A small image classifier, trained from scratch: 7.46M parameters, 145000 training examples.
Rows from block 8 of a small image classifier, named by matrix and row number. Rows with one number belong to one neuron. Each number is 50 + 10 x the weight over its row's rms, rounded and kept within 0 to 99. All counts start at 0.
After each neuron's rows are labels from the 100 images, of 14848, where the neuron reaches its highest value: "responds to" is what is common among them. Only what is clearly more common there than usual is listed. The data: rendered landscapes of hills, water and sky. In brackets: how many of the 100.
# fc1: MLP up (model.blocks.8.mlp.fc1.weight, 768x192), inputs 0-191
# fc2: MLP down (model.blocks.8.mlp.fc2.weight, 192x768, transposed), outputs 0-191

fc1.203:46 62 60 52 67 47 57 43 44 29 64 73 62 59 59 50 46 56 54 46 53 38 49 37 50 53 41 43 47 51 76 45 43 73 54 60 47 47 77 41 52 47 49 43 43 53 53 57 55 42 54 70 63 44 61 51 71 67 64 42 39 51 46 53 57 53 41 60 58 43 48 38 53 61 56 56 36 39 53 69 41 43 54 59 47 61 44 58 37 44 64 39 41 58 43 56 53 35 45 43 50 55 59 47 52 40 37 65 46 54 57 44 39 53 46 35 32 56 57 58 54 48 54 57 53 59 32 45 49 60 60 68 56 44 37 43 47 50 44 43 42 41 46 29 47 43 63 51 39 52 48 59 64 59 65 53 55 63 58 32 58 45 35 28 52 56 45 31 50 47 49 47 44 37 50 53 52 58 37 42 33 33 45 29 42 35 61 48 41 48 56 77
fc2.203:56 63 38 48 50 65 58 42 43 66 46 36 65 30 41 51 54 39 48 38 45 63 53 61 62 48 55 60 63 52 49 57 42 33 52 47 33 48 32 58 48 48 46 57 42 53 56 55 61 60 41 49 64 40 50 60 51 36 50 43 55 61 64 58 50 42 47 37 30 50 48 55 50 35 37 48 65 59 43 48 64 61 65 30 59 51 56 47 57 53 51 44 42 37 63 52 38 51 55 51 51 43 45 36 36 63 64 36 59 54 55 54 55 47 40 71 47 51 41 58 61 39 37 37 57 32 52 50 48 47 51 48 48 47 59 42 54 48 60 56 63 38 49 75 46 50 54 43 58 34 40 51 44 17 37 42 49 43 47 67 50 60 61 59 34 63 39 48 33 71 46 64 52 50 55 51 65 42 51 50 69 49 61 51 62 38 48 51 69 66 33 35
responds to: fog (87); terraced slopes (61)

fc1.626:40 65 41 46 62 37 66 34 17 56 56 45 52 58 49 46 48 54 61 48 44 40 43 47 63 46 75 46 59 49 67 47 33 65 41 50 52 48 68 43 48 57 52 43 35 37 48 45 53 49 46 58 54 51 65 52 61 67 56 48 51 55 59 56 53 40 58 49 52 47 50 50 54 54 50 72 50 62 51 88 48 49 44 48 49 51 47 59 46 49 42 37 43 52 54 59 45 54 71 50 75 37 77 41 38 30 49 56 49 56 57 61 37 42 34 48 34 60 48 51 64 45 48 54 52 49 44 51 42 60 53 35 45 54 43 44 45 36 65 57 23 48 51 39 57 56 57 51 57 46 60 48 62 62 46 54 52 61 57 49 45 23 49 39 40 67 43 39 41 50 48 44 40 39 47 63 51 52 47 50 46 56 34 49 46 32 66 43 55 43 54 64
fc2.626:52 33 46 53 46 46 53 33 51 61 57 53 51 54 48 41 41 45 52 55 46 42 27 54 53 44 47 54 53 60 52 56 67 32 42 51 56 47 47 48 46 48 42 49 50 55 63 54 57 71 50 50 50 58 33 51 39 51 63 42 72 51 59 53 73 47 73 36 45 47 41 54 46 44 53 45 54 38 47 46 54 25 50 53 61 52 46 41 49 55 56 44 59 48 58 67 54 62 53 39 54 43 66 42 42 59 58 55 51 73 71 39 69 48 56 54 58 45 48 49 38 44 42 52 30 49 56 46 47 73 52 21 38 64 55 48 65 62 55 53 41 59 41 46 54 52 68 56 49 57 50 38 54 58 42 62 55 73 48 43 59 26 32 68 42 54 54 61 49 40 46 50 35 44 50 51 48 45 68 23 49 53 68 41 50 38 25 52 54 42 48 37
responds to: fog (66); noon (55); land: red mesas (33)

fc1.185:42 58 40 53 60 37 70 31 23 59 50 36 53 57 51 42 47 54 62 51 38 46 38 45 55 46 64 45 62 46 64 47 42 56 39 53 50 50 62 43 47 56 50 51 37 32 56 42 51 54 42 55 54 51 59 49 56 65 55 42 61 55 58 62 51 35 64 40 51 47 50 51 53 51 50 66 49 58 50 88 48 41 46 49 56 53 47 58 44 47 39 32 48 50 57 61 44 55 72 53 74 35 78 41 39 22 54 62 49 61 59 63 45 43 41 56 45 60 42 45 58 35 43 60 53 51 50 45 37 66 53 30 43 59 39 43 50 47 68 52 32 49 52 47 53 58 60 48 59 47 54 43 66 59 36 55 53 60 55 49 58 18 47 52 31 66 41 43 40 49 48 40 41 38 48 59 50 47 50 43 50 62 43 53 52 31 53 40 53 47 56 58
fc2.185:45 36 45 55 49 51 56 27 49 61 57 57 54 47 47 37 40 52 51 51 43 46 25 58 59 43 51 54 53 61 54 58 62 42 45 50 49 50 50 48 43 53 40 46 47 54 62 51 61 72 47 53 49 53 33 56 42 51 70 41 64 55 61 54 74 42 73 39 48 47 43 55 49 52 52 47 57 40 49 46 49 32 54 45 64 50 44 50 48 54 60 48 51 50 58 70 48 58 52 40 53 40 67 38 39 61 57 51 51 68 75 38 66 48 48 53 55 46 44 51 43 43 44 46 31 44 53 40 45 71 54 22 32 63 52 42 59 56 59 54 39 56 46 46 55 51 76 57 51 49 50 44 54 61 45 62 55 73 48 43 62 25 34 57 38 58 54 59 48 45 45 51 30 39 47 51 50 44 64 18 45 51 65 39 49 36 33 51 58 35 49 40
responds to: red mesas (37)

fc1.536:45 65 54 49 75 50 62 43 35 41 60 66 67 59 56 54 50 54 57 42 47 38 44 41 58 52 41 45 51 46 80 51 43 69 49 57 52 47 74 38 49 44 49 37 36 56 52 59 55 54 50 69 59 36 57 53 71 64 59 43 40 52 53 53 51 47 47 54 58 43 55 40 49 53 53 61 46 53 52 80 46 41 64 54 54 58 42 55 38 49 55 39 47 57 46 50 52 43 52 48 57 59 67 50 52 40 43 60 48 60 57 47 41 50 50 41 39 59 53 57 51 48 48 58 49 49 39 39 47 51 58 64 58 57 31 45 46 56 52 41 42 32 47 28 48 49 59 54 35 47 48 66 62 54 52 52 48 63 54 30 60 36 35 21 43 65 46 34 47 48 51 46 38 35 48 51 52 56 39 39 40 28 41 27 46 30 73 44 44 48 56 74
fc2.536:59 56 38 52 48 68 59 40 46 65 51 43 65 36 43 50 45 34 55 37 46 67 45 64 63 50 59 62 63 59 55 63 46 32 49 54 40 43 42 48 42 54 39 51 45 56 59 58 64 67 37 54 64 40 45 64 48 44 59 39 59 63 64 57 58 49 51 42 28 45 43 60 53 33 37 50 68 48 38 47 65 50 63 38 60 50 58 41 47 60 54 44 38 40 65 54 35 55 52 46 58 43 51 35 36 65 58 36 62 61 57 46 58 51 45 60 46 44 43 58 60 38 40 32 52 32 50 49 41 55 57 42 40 52 58 38 62 46 61 60 51 39 38 61 50 47 63 58 54 32 40 51 45 27 37 50 56 52 42 63 52 48 50 61 35 62 37 52 34 72 38 63 41 46 47 57 70 49 48 47 59 45 57 40 52 41 44 56 71 57 33 32
responds to: fog (100); water: dry (97); terraced slopes (65)

fc1.234:24 56 52 48 48 37 45 48 50 47 51 60 46 54 63 54 46 72 66 62 49 34 41 40 57 40 60 63 36 46 50 34 35 78 49 59 52 41 54 41 54 53 55 32 39 37 47 41 45 37 56 49 52 39 51 43 56 50 54 55 50 44 45 50 47 52 59 52 72 53 53 47 33 72 63 58 48 55 64 57 33 59 49 48 53 39 34 77 56 36 50 58 52 61 33 64 61 34 48 68 45 40 52 51 43 50 46 47 35 38 52 54 51 46 38 47 41 58 55 45 57 50 64 53 32 56 44 59 61 44 63 53 56 47 38 44 33 43 69 47 34 52 71 41 61 56 51 40 50 50 61 41 52 64 67 41 58 50 43 37 46 55 56 37 46 60 60 53 50 41 56 29 51 49 50 58 45 51 58 62 43 51 40 40 40 53 63 48 44 24 72 60
fc2.234:68 51 54 52 54 60 49 65 57 52 46 52 58 52 44 49 60 34 43 35 47 65 74 57 47 61 37 44 64 55 47 69 47 33 63 44 51 63 52 47 44 48 33 53 69 66 40 59 49 50 49 55 52 39 34 55 59 49 39 54 34 53 48 46 50 60 33 63 38 50 47 56 54 39 37 32 52 40 40 31 63 43 47 46 43 63 53 25 50 68 51 53 50 43 64 30 43 54 47 40 39 65 43 50 67 69 44 45 68 37 48 45 54 59 67 42 51 40 49 58 47 58 60 45 51 49 45 41 57 40 33 66 56 48 57 59 63 53 38 44 62 40 28 59 37 48 38 65 38 50 47 54 41 35 36 54 44 30 54 51 41 66 50 57 66 42 46 51 53 53 36 63 57 50 49 50 56 68 42 59 61 37 51 44 45 65 43 52 46 64 35 43
responds to: water (98)

fc1.431:49 66 46 55 58 60 66 51 32 73 46 28 57 63 41 60 58 53 55 42 29 57 35 54 67 48 46 51 51 51 62 53 41 58 52 55 43 37 56 51 41 46 49 62 62 42 58 54 40 62 47 53 48 30 36 45 46 52 39 40 41 49 66 35 36 28 51 43 47 58 48 53 43 47 56 59 59 78 47 54 51 66 52 41 69 43 52 54 43 56 38 62 50 47 48 54 54 58 65 62 61 38 63 61 39 54 64 35 49 57 38 75 62 38 48 60 37 58 50 43 48 52 43 51 63 35 57 51 54 37 50 43 49 50 53 58 47 59 69 49 46 43 59 55 56 49 48 45 37 50 44 67 44 42 41 28 53 57 33 48 52 40 58 39 27 54 60 66 52 53 47 47 44 59 54 47 46 39 48 61 61 52 32 47 49 54 62 45 59 20 56 36
fc2.431:40 51 51 41 47 57 46 50 55 49 52 59 64 50 66 59 44 45 59 47 44 43 55 43 33 42 43 49 53 51 57 62 49 42 36 60 56 51 42 45 37 41 33 41 38 47 51 62 62 65 40 49 61 60 35 63 55 57 70 47 72 65 55 50 54 64 66 45 57 42 49 60 64 51 47 45 61 42 39 50 43 29 57 55 60 51 54 53 36 58 53 33 48 67 52 43 48 44 53 38 63 64 43 42 53 57 49 52 59 60 55 29 58 44 47 53 58 52 42 69 45 38 48 34 54 42 57 51 46 61 63 63 37 72 36 35 66 56 35 46 42 41 38 31 57 47 58 58 46 38 45 52 61 72 48 63 62 47 48 47 44 47 44 51 41 57 46 52 41 55 41 35 40 41 48 62 66 55 47 38 42 36 66 26 47 44 53 61 52 82 29 39
responds to: water: dry (91); night (63); land: snowy peaks (33)

fc1.568:43 39 50 53 43 50 61 61 51 47 43 41 44 64 47 66 55 58 52 51 42 55 37 52 56 41 51 64 34 25 49 45 44 48 39 48 53 32 36 56 51 43 57 65 42 34 54 39 31 38 52 34 31 65 49 40 39 42 35 61 50 47 53 47 29 41 54 52 49 49 60 39 57 52 66 48 48 77 54 56 48 56 57 58 52 35 54 55 59 49 53 52 61 53 43 53 61 38 49 64 69 46 47 73 41 46 53 53 45 58 26 64 47 40 52 58 61 68 41 44 42 64 49 40 67 47 59 63 55 28 53 57 55 47 50 59 39 59 54 47 47 69 65 55 67 39 24 30 58 47 38 38 41 44 47 59 48 57 40 54 61 45 47 36 49 56 63 42 58 42 55 41 61 67 56 44 38 44 54 46 57 63 45 64 54 56 57 26 43 54 47 52
fc2.568:60 61 32 66 43 58 63 29 47 50 64 53 57 47 47 47 36 33 58 32 53 55 37 62 58 58 58 49 68 59 63 59 62 45 46 53 51 54 67 42 43 60 40 50 50 57 60 60 53 62 45 63 55 48 49 54 53 71 55 32 57 53 57 69 53 48 51 45 38 39 49 50 53 36 46 53 53 39 39 67 64 34 58 51 50 58 57 35 38 59 59 34 48 46 63 59 43 58 43 32 58 32 58 44 42 51 46 63 65 63 73 49 47 57 59 47 44 39 47 49 62 45 35 46 48 52 38 45 49 63 56 37 40 48 39 45 62 45 60 66 48 49 25 37 45 35 65 66 57 42 38 43 60 41 28 57 55 64 44 58 66 35 37 51 46 50 38 46 45 50 39 51 45 40 41 63 57 58 44 40 53 52 62 38 44 37 51 50 67 50 38 38
responds to: water (86)

fc1.345:47 58 59 55 56 41 49 48 50 30 65 74 62 57 62 49 43 55 58 42 58 39 50 33 46 54 45 41 49 45 68 46 49 70 45 63 47 48 73 35 51 51 51 42 41 57 55 52 54 42 53 73 66 51 65 50 66 71 63 38 44 51 47 59 51 52 43 50 60 42 50 40 52 58 59 53 38 44 54 68 43 44 56 59 48 59 51 56 40 41 61 29 42 61 42 57 52 35 48 39 49 51 60 44 48 41 42 75 43 51 59 47 34 54 47 36 30 53 54 58 53 46 54 58 48 57 32 43 43 65 63 70 54 47 36 42 48 51 41 43 47 39 45 27 40 43 65 50 44 54 44 50 61 57 68 54 60 61 59 32 57 50 36 34 48 51 45 31 48 44 49 46 48 33 46 57 51 55 38 44 26 41 48 33 37 33 58 51 43 49 46 73
fc2.345:53 64 38 54 50 62 66 39 42 67 44 37 64 31 39 47 53 43 48 42 45 60 42 62 68 50 57 59 60 54 53 56 44 32 51 45 35 46 30 58 48 51 48 60 37 51 58 55 60 67 39 47 55 41 48 60 45 33 46 39 60 58 65 59 50 37 54 39 29 54 48 50 47 33 40 45 65 62 42 49 62 61 62 28 59 50 50 50 57 53 51 50 45 38 64 57 40 52 52 57 54 40 47 37 34 60 64 36 57 62 55 54 60 48 38 71 50 54 41 53 57 43 36 41 56 37 49 49 44 47 51 38 48 48 62 44 53 49 70 55 60 43 51 74 47 49 55 40 57 35 39 48 40 19 31 50 48 48 48 65 56 53 58 56 35 66 43 51 35 67 48 62 47 50 55 47 62 40 51 46 73 53 62 55 63 38 46 45 68 54 40 35
responds to: fog (75); terraced slopes (54)

fc1.290:45 41 42 33 32 37 23 39 61 44 53 64 40 40 74 43 37 48 51 50 65 35 61 39 38 48 56 46 58 48 38 47 60 45 27 52 44 55 44 47 52 52 51 35 48 50 53 39 65 46 52 48 64 72 56 50 57 55 65 56 57 48 54 68 64 57 57 34 55 39 43 59 50 54 50 48 39 38 54 53 47 47 65 56 52 44 62 51 66 44 52 30 41 61 47 64 47 44 43 35 53 46 42 32 42 64 50 66 49 54 55 41 46 52 43 56 55 42 46 63 55 36 64 55 41 54 44 63 44 64 61 60 51 46 51 36 48 36 33 58 48 52 50 33 45 58 60 54 73 58 49 49 55 65 84 50 52 51 56 56 51 64 52 53 48 48 39 45 44 47 53 50 61 37 40 54 50 50 55 42 16 51 67 50 39 35 41 64 47 58 40 51
fc2.290:41 47 46 57 50 60 66 49 35 63 50 27 45 59 45 63 47 48 68 44 37 56 44 57 69 47 49 50 45 49 51 63 35 65 48 68 58 44 54 33 30 52 33 69 55 42 49 45 55 60 32 42 58 39 31 58 44 49 50 53 46 64 61 47 43 58 53 49 44 40 54 58 53 52 54 64 65 73 35 53 54 55 54 45 65 43 41 59 39 67 39 51 53 48 56 49 49 57 55 61 64 48 76 48 45 52 49 38 57 53 48 72 56 47 46 48 55 54 48 47 52 43 45 43 54 46 51 54 66 38 64 34 33 50 38 37 39 53 56 47 37 44 60 47 62 61 42 54 47 40 60 47 47 45 32 42 68 57 35 44 51 33 59 32 38 56 52 60 44 55 30 41 48 52 42 66 62 53 54 60 61 55 31 47 39 52 68 57 53 26 61 39
responds to: fog (77); land: terraced slopes (35)

fc1.198:49 66 56 54 63 46 55 45 46 31 63 71 62 60 59 48 45 56 55 41 53 39 50 36 51 50 47 35 52 47 78 45 48 74 49 58 51 51 76 39 49 48 49 38 43 56 53 52 54 41 51 70 59 43 65 47 71 64 59 45 36 49 45 55 53 55 43 64 59 45 58 39 55 59 55 63 42 41 54 68 40 43 49 59 49 60 41 55 36 43 58 39 42 59 45 54 50 34 45 41 56 54 63 47 55 34 37 71 45 53 59 47 38 52 49 37 34 56 51 55 55 50 54 58 50 60 32 42 51 61 55 62 55 45 35 44 50 52 46 40 46 37 48 30 40 47 61 52 39 53 49 57 61 60 59 54 57 64 60 30 59 47 36 23 51 51 43 31 51 46 49 46 42 32 45 57 50 59 36 46 36 35 47 34 42 31 63 46 39 50 56 75
fc2.198:53 58 40 50 51 65 57 38 41 65 49 38 62 30 41 44 55 41 47 43 45 63 50 62 62 47 62 62 65 56 47 56 42 33 52 44 32 48 31 58 50 52 48 56 41 50 58 53 63 61 43 51 59 44 48 62 47 36 53 42 56 57 67 60 55 39 50 33 32 53 42 53 47 35 37 52 62 55 43 48 61 61 65 29 58 51 54 46 60 52 52 45 38 39 65 59 36 53 56 51 51 40 46 34 32 65 64 34 57 55 58 53 54 47 37 70 49 51 41 60 61 38 43 37 54 33 51 51 43 51 50 43 49 46 64 43 57 48 65 56 62 40 48 74 46 48 56 44 60 36 44 47 45 22 39 43 47 47 51 67 54 58 61 61 33 65 39 50 33 68 50 67 49 47 57 49 61 40 52 47 62 52 63 54 63 37 44 50 71 60 35 35
responds to: fog (79); terraced slopes (62)

fc1.461:47 42 53 55 42 52 59 65 48 49 48 39 46 62 47 74 57 55 48 48 40 50 44 49 56 42 51 61 33 25 50 51 45 48 39 50 55 40 37 57 49 44 52 61 34 36 53 44 35 44 53 34 35 61 44 39 41 47 35 58 52 51 59 47 29 38 58 51 49 52 63 42 54 54 67 53 47 79 52 56 45 57 65 54 57 34 48 53 67 49 55 47 63 54 43 56 64 48 50 59 65 48 46 74 47 55 57 55 46 65 26 57 46 37 52 62 59 65 39 35 41 58 43 41 62 45 61 67 46 28 50 53 49 49 56 58 41 60 56 39 47 66 66 57 67 38 20 32 58 46 35 35 40 44 44 55 50 61 43 48 63 44 52 40 46 51 62 46 58 40 54 41 60 60 58 45 39 48 56 48 57 66 52 64 50 50 59 28 45 50 40 49
fc2.461:55 53 34 59 49 61 68 33 42 56 60 45 58 50 43 47 37 34 63 40 50 58 35 67 66 53 61 57 65 59 63 65 55 44 43 58 51 47 60 39 38 60 35 51 45 51 61 62 57 68 36 61 56 48 48 61 49 61 58 37 58 62 59 62 56 50 57 42 39 37 46 53 55 35 47 56 63 46 34 66 64 36 58 50 57 53 51 42 32 64 57 41 47 43 67 60 39 64 50 40 62 38 59 42 41 53 49 46 67 63 65 42 52 52 54 51 48 42 54 51 62 42 36 37 51 42 48 42 54 58 62 34 35 58 43 39 56 43 63 65 39 50 38 40 52 40 69 62 54 37 44 47 60 47 26 57 60 62 41 57 61 31 39 53 38 56 41 48 40 55 34 47 36 45 41 66 62 56 52 39 54 46 57 35 42 35 51 48 67 43 41 38
responds to: night (56)

fc1.114:52 38 44 51 48 59 53 48 33 67 49 27 45 52 47 68 53 44 47 49 40 57 30 51 49 45 54 83 43 42 41 57 43 46 41 43 57 48 38 63 49 48 48 64 53 35 51 44 38 55 44 29 49 57 39 48 39 48 34 44 59 56 67 41 34 33 57 34 48 54 49 56 36 45 53 61 57 77 44 54 56 55 66 43 55 46 56 50 62 49 27 46 71 51 56 57 58 53 59 56 57 42 56 60 34 58 68 47 55 57 29 58 47 37 49 72 60 61 54 38 45 46 48 45 49 39 60 71 45 39 46 39 48 45 51 50 45 53 60 50 47 60 55 52 62 65 35 39 56 59 48 38 53 45 39 37 46 48 44 49 59 46 61 51 39 57 57 57 48 52 53 46 62 57 62 44 50 31 82 46 55 69 51 71 58 51 51 44 55 40 43 38
fc2.114:37 49 47 43 53 78 59 45 46 57 52 52 54 46 45 59 56 46 54 51 40 60 54 66 58 39 64 62 51 65 50 62 24 60 49 53 48 45 41 50 37 55 34 50 36 41 49 58 65 55 23 48 59 46 43 79 51 45 69 60 52 82 58 50 65 55 51 48 46 52 43 57 59 47 39 52 78 56 33 44 57 51 54 47 62 47 34 65 40 56 56 47 37 49 58 48 33 57 58 54 56 56 46 44 47 55 53 28 62 50 48 43 52 40 40 50 57 56 43 67 64 42 48 24 51 36 55 50 57 44 58 55 45 61 54 26 49 38 50 51 44 43 51 47 59 43 52 53 51 24 56 45 59 61 47 54 54 47 49 52 41 49 52 39 36 70 45 45 41 67 42 42 38 49 54 60 78 49 45 50 47 41 43 39 49 42 62 53 57 54 44 48
responds to: water: dry (87); night (67)

fc1.284:50 34 44 47 49 57 56 51 36 65 51 30 45 52 46 70 58 46 44 56 41 55 31 49 49 38 60 84 38 45 46 54 38 48 41 42 57 42 37 64 50 48 49 62 50 32 51 44 42 51 47 31 48 58 44 50 40 48 37 45 55 53 68 38 29 33 54 40 52 56 48 56 41 45 51 62 58 83 46 56 54 55 64 43 51 49 51 52 57 46 29 52 66 45 53 56 54 55 61 61 56 46 57 63 39 54 63 42 54 51 30 61 45 33 43 70 64 67 59 40 45 47 50 46 48 41 62 67 49 32 46 34 50 46 51 53 41 54 60 45 43 59 57 50 65 62 34 34 57 57 54 39 55 49 39 43 43 44 48 48 56 49 60 49 36 63 55 52 46 53 56 43 57 62 64 47 50 34 81 46 52 64 47 70 60 50 58 43 56 40 48 43
fc2.284:39 49 48 44 52 79 59 46 48 54 54 51 53 47 44 60 55 42 54 50 42 61 55 66 59 42 65 60 52 68 47 62 26 58 53 52 47 44 44 50 37 54 34 51 36 42 49 60 64 54 21 50 58 47 43 82 49 48 68 59 52 82 56 49 67 55 50 51 44 51 42 55 59 45 38 53 78 54 34 42 59 54 55 51 61 47 36 61 42 54 58 49 35 45 62 48 31 58 57 55 55 56 44 43 46 55 50 31 63 51 49 43 52 41 42 48 55 53 44 68 64 43 48 23 53 35 52 52 58 45 55 56 46 60 59 27 53 38 50 52 46 46 50 51 61 39 51 53 50 23 54 42 57 56 47 55 54 48 50 51 42 49 52 39 37 69 47 46 40 68 40 45 41 50 52 60 81 49 44 50 46 42 42 41 50 42 60 52 55 57 44 50
responds to: water: dry (92); night (88); land: terraced slopes (33)

fc1.681:44 55 49 46 38 40 29 49 71 29 55 74 39 44 70 46 31 53 48 45 45 28 52 46 29 46 46 53 32 38 53 50 63 41 49 50 60 62 33 52 56 35 47 49 36 49 47 53 46 46 57 47 41 59 60 44 43 65 51 57 62 51 45 64 53 56 69 50 54 43 63 43 56 53 58 32 47 48 54 44 44 45 61 57 53 48 56 48 75 49 65 40 52 72 42 60 65 36 33 42 55 57 24 54 50 56 50 65 45 65 60 54 43 50 53 61 55 46 24 46 37 52 49 63 36 67 52 56 47 58 60 65 48 50 53 37 48 58 44 47 57 51 50 46 62 37 33 48 62 42 31 37 43 61 53 66 57 58 54 45 67 69 48 55 58 45 52 50 58 33 57 42 54 43 48 48 43 58 57 46 43 58 67 46 58 58 46 38 52 59 40 54
fc2.681:40 32 63 47 38 40 53 57 61 56 43 47 57 66 63 51 49 60 55 57 37 41 39 34 38 37 28 40 44 45 43 50 52 50 36 55 62 47 39 41 44 31 44 54 54 44 54 49 51 62 52 39 51 56 30 46 47 47 57 43 61 50 52 38 40 57 67 46 62 55 57 49 52 63 67 30 51 56 55 44 33 27 40 59 60 59 45 67 39 56 39 45 63 64 39 52 64 44 60 46 53 66 71 54 58 48 54 58 41 50 49 40 69 38 51 50 64 60 53 60 29 45 53 57 40 55 69 47 56 64 56 39 43 75 28 49 56 71 30 32 50 49 59 39 57 62 52 46 38 59 53 47 44 63 49 63 57 60 53 35 44 39 45 43 45 47 67 71 52 41 49 32 39 52 53 53 43 42 57 43 52 49 56 45 48 55 47 60 39 44 50 38
responds to: night (100); water (88)

fc1.712:49 32 47 49 62 61 54 55 46 58 55 46 46 54 43 68 55 50 45 57 37 58 16 44 66 43 44 82 19 49 53 53 43 55 43 48 49 31 62 59 51 55 55 59 60 44 50 53 40 55 44 51 47 66 52 44 50 47 41 47 45 51 53 36 43 40 40 46 53 61 48 48 33 50 56 49 58 68 49 56 48 51 65 51 59 43 47 55 45 48 46 66 50 44 45 54 58 50 47 59 46 43 41 65 34 65 61 31 52 49 37 50 45 40 45 53 45 70 72 40 46 58 50 49 56 50 56 67 50 24 46 63 53 40 55 52 41 52 49 52 27 73 57 47 60 46 48 38 40 61 52 57 52 41 51 35 44 47 51 46 57 44 40 27 43 59 57 41 57 54 53 45 64 74 61 42 50 32 70 37 52 41 34 59 59 72 53 51 39 43 47 51
fc2.712:56 43 36 51 47 67 59 43 47 53 48 43 44 41 35 54 48 25 53 42 54 69 53 67 60 55 76 65 56 51 51 60 43 41 51 49 45 43 40 49 41 65 42 61 35 51 54 52 58 51 35 41 52 62 54 67 42 43 58 57 58 64 59 57 57 54 47 46 32 43 46 52 61 28 36 58 59 53 35 53 71 58 58 49 49 39 42 41 56 58 58 45 40 38 72 45 27 56 51 54 50 45 45 43 40 50 52 35 69 52 42 45 46 53 48 54 58 42 49 62 73 48 41 30 63 35 45 46 57 37 53 47 46 48 63 38 48 30 60 67 46 56 40 57 58 44 49 56 65 33 47 37 63 43 38 56 51 49 45 69 53 49 57 66 44 63 33 35 38 70 41 58 55 58 45 60 65 53 50 49 54 59 49 57 48 39 46 42 61 71 41 51
responds to: water: dry (99); night (63); land: dark volcanic rock (39)

fc1.368:47 63 56 54 58 41 56 44 46 30 61 74 64 59 63 47 46 56 57 42 57 39 53 30 46 50 46 38 52 47 71 46 47 71 47 61 49 51 77 36 51 51 47 40 45 54 54 53 51 43 54 72 64 46 64 47 72 72 57 42 40 48 44 59 52 53 45 56 59 44 53 38 51 57 60 59 37 43 53 68 40 43 53 58 47 58 45 56 37 45 59 33 42 60 44 57 51 32 47 40 52 53 62 48 51 38 39 76 46 51 58 47 37 55 50 37 35 59 51 56 56 47 54 59 48 56 29 42 48 62 59 69 54 46 34 44 51 52 44 44 47 41 46 26 41 45 61 51 39 51 44 53 60 57 62 55 57 62 57 33 60 50 37 30 50 51 44 32 48 44 50 49 46 30 46 56 49 55 38 46 30 39 48 33 40 31 60 50 41 49 51 74
fc2.368:55 61 37 52 49 63 64 39 44 66 47 38 65 31 39 45 54 42 48 42 46 62 45 63 65 49 59 61 62 56 52 55 43 31 50 44 33 46 29 61 50 51 48 57 39 52 59 56 60 64 41 50 57 43 48 60 47 35 49 41 59 57 67 60 50 36 53 38 31 54 45 52 49 35 40 47 65 57 43 47 62 59 63 29 58 51 51 49 59 53 53 47 43 37 63 57 40 53 54 54 50 39 46 36 34 61 64 36 56 57 58 53 60 47 39 71 48 53 42 55 58 41 39 39 53 35 48 50 45 48 49 39 48 48 64 45 55 49 68 56 63 42 50 75 45 47 56 42 57 36 40 48 41 19 34 49 48 48 50 65 54 57 61 59 35 68 41 50 36 68 49 65 50 49 57 47 62 39 51 46 70 51 62 53 64 37 45 47 70 58 36 35
responds to: fog (74); terraced slopes (56)

fc1.352:46 60 50 49 65 42 60 42 28 44 59 58 68 58 60 54 49 55 57 46 49 30 47 34 58 47 46 42 54 40 83 50 43 68 43 59 53 49 69 42 47 46 46 35 32 52 57 51 53 51 49 66 63 45 53 52 67 66 56 45 43 50 59 56 51 45 51 52 59 41 57 39 42 57 54 72 40 50 53 81 44 45 60 50 53 56 44 51 38 50 52 32 54 62 50 54 53 42 62 47 65 52 74 52 48 36 46 68 45 65 54 49 40 47 46 46 41 57 52 47 51 46 52 60 46 47 40 42 46 57 58 58 50 50 31 43 46 54 52 48 38 38 49 31 50 55 54 55 46 49 52 56 64 60 53 53 52 65 56 30 61 31 37 29 47 59 46 32 46 43 47 41 46 38 49 56 51 57 45 40 40 37 51 35 39 23 68 41 38 44 56 76
fc2.352:61 55 36 56 45 61 58 33 49 64 52 46 63 36 43 44 42 32 54 38 46 58 42 65 56 49 56 59 60 56 55 61 52 28 48 51 42 51 39 48 43 52 42 61 46 58 62 59 61 68 40 54 60 42 41 60 47 47 56 41 63 60 66 59 58 44 56 39 28 44 49 54 54 32 39 45 64 46 41 45 63 41 63 38 58 55 53 35 52 59 58 41 43 41 65 62 37 53 51 39 54 40 58 38 34 63 59 42 64 65 67 48 61 51 49 64 49 44 37 57 54 41 36 40 47 37 50 47 47 58 56 30 41 52 54 41 64 52 59 55 60 42 33 59 47 44 59 56 57 36 42 41 48 27 36 55 55 58 44 62 58 51 43 61 36 59 40 53 36 64 40 67 44 41 47 56 64 48 50 39 62 50 67 43 52 39 40 51 69 62 32 29
responds to: water: dry (95); fog (93); terraced slopes (59)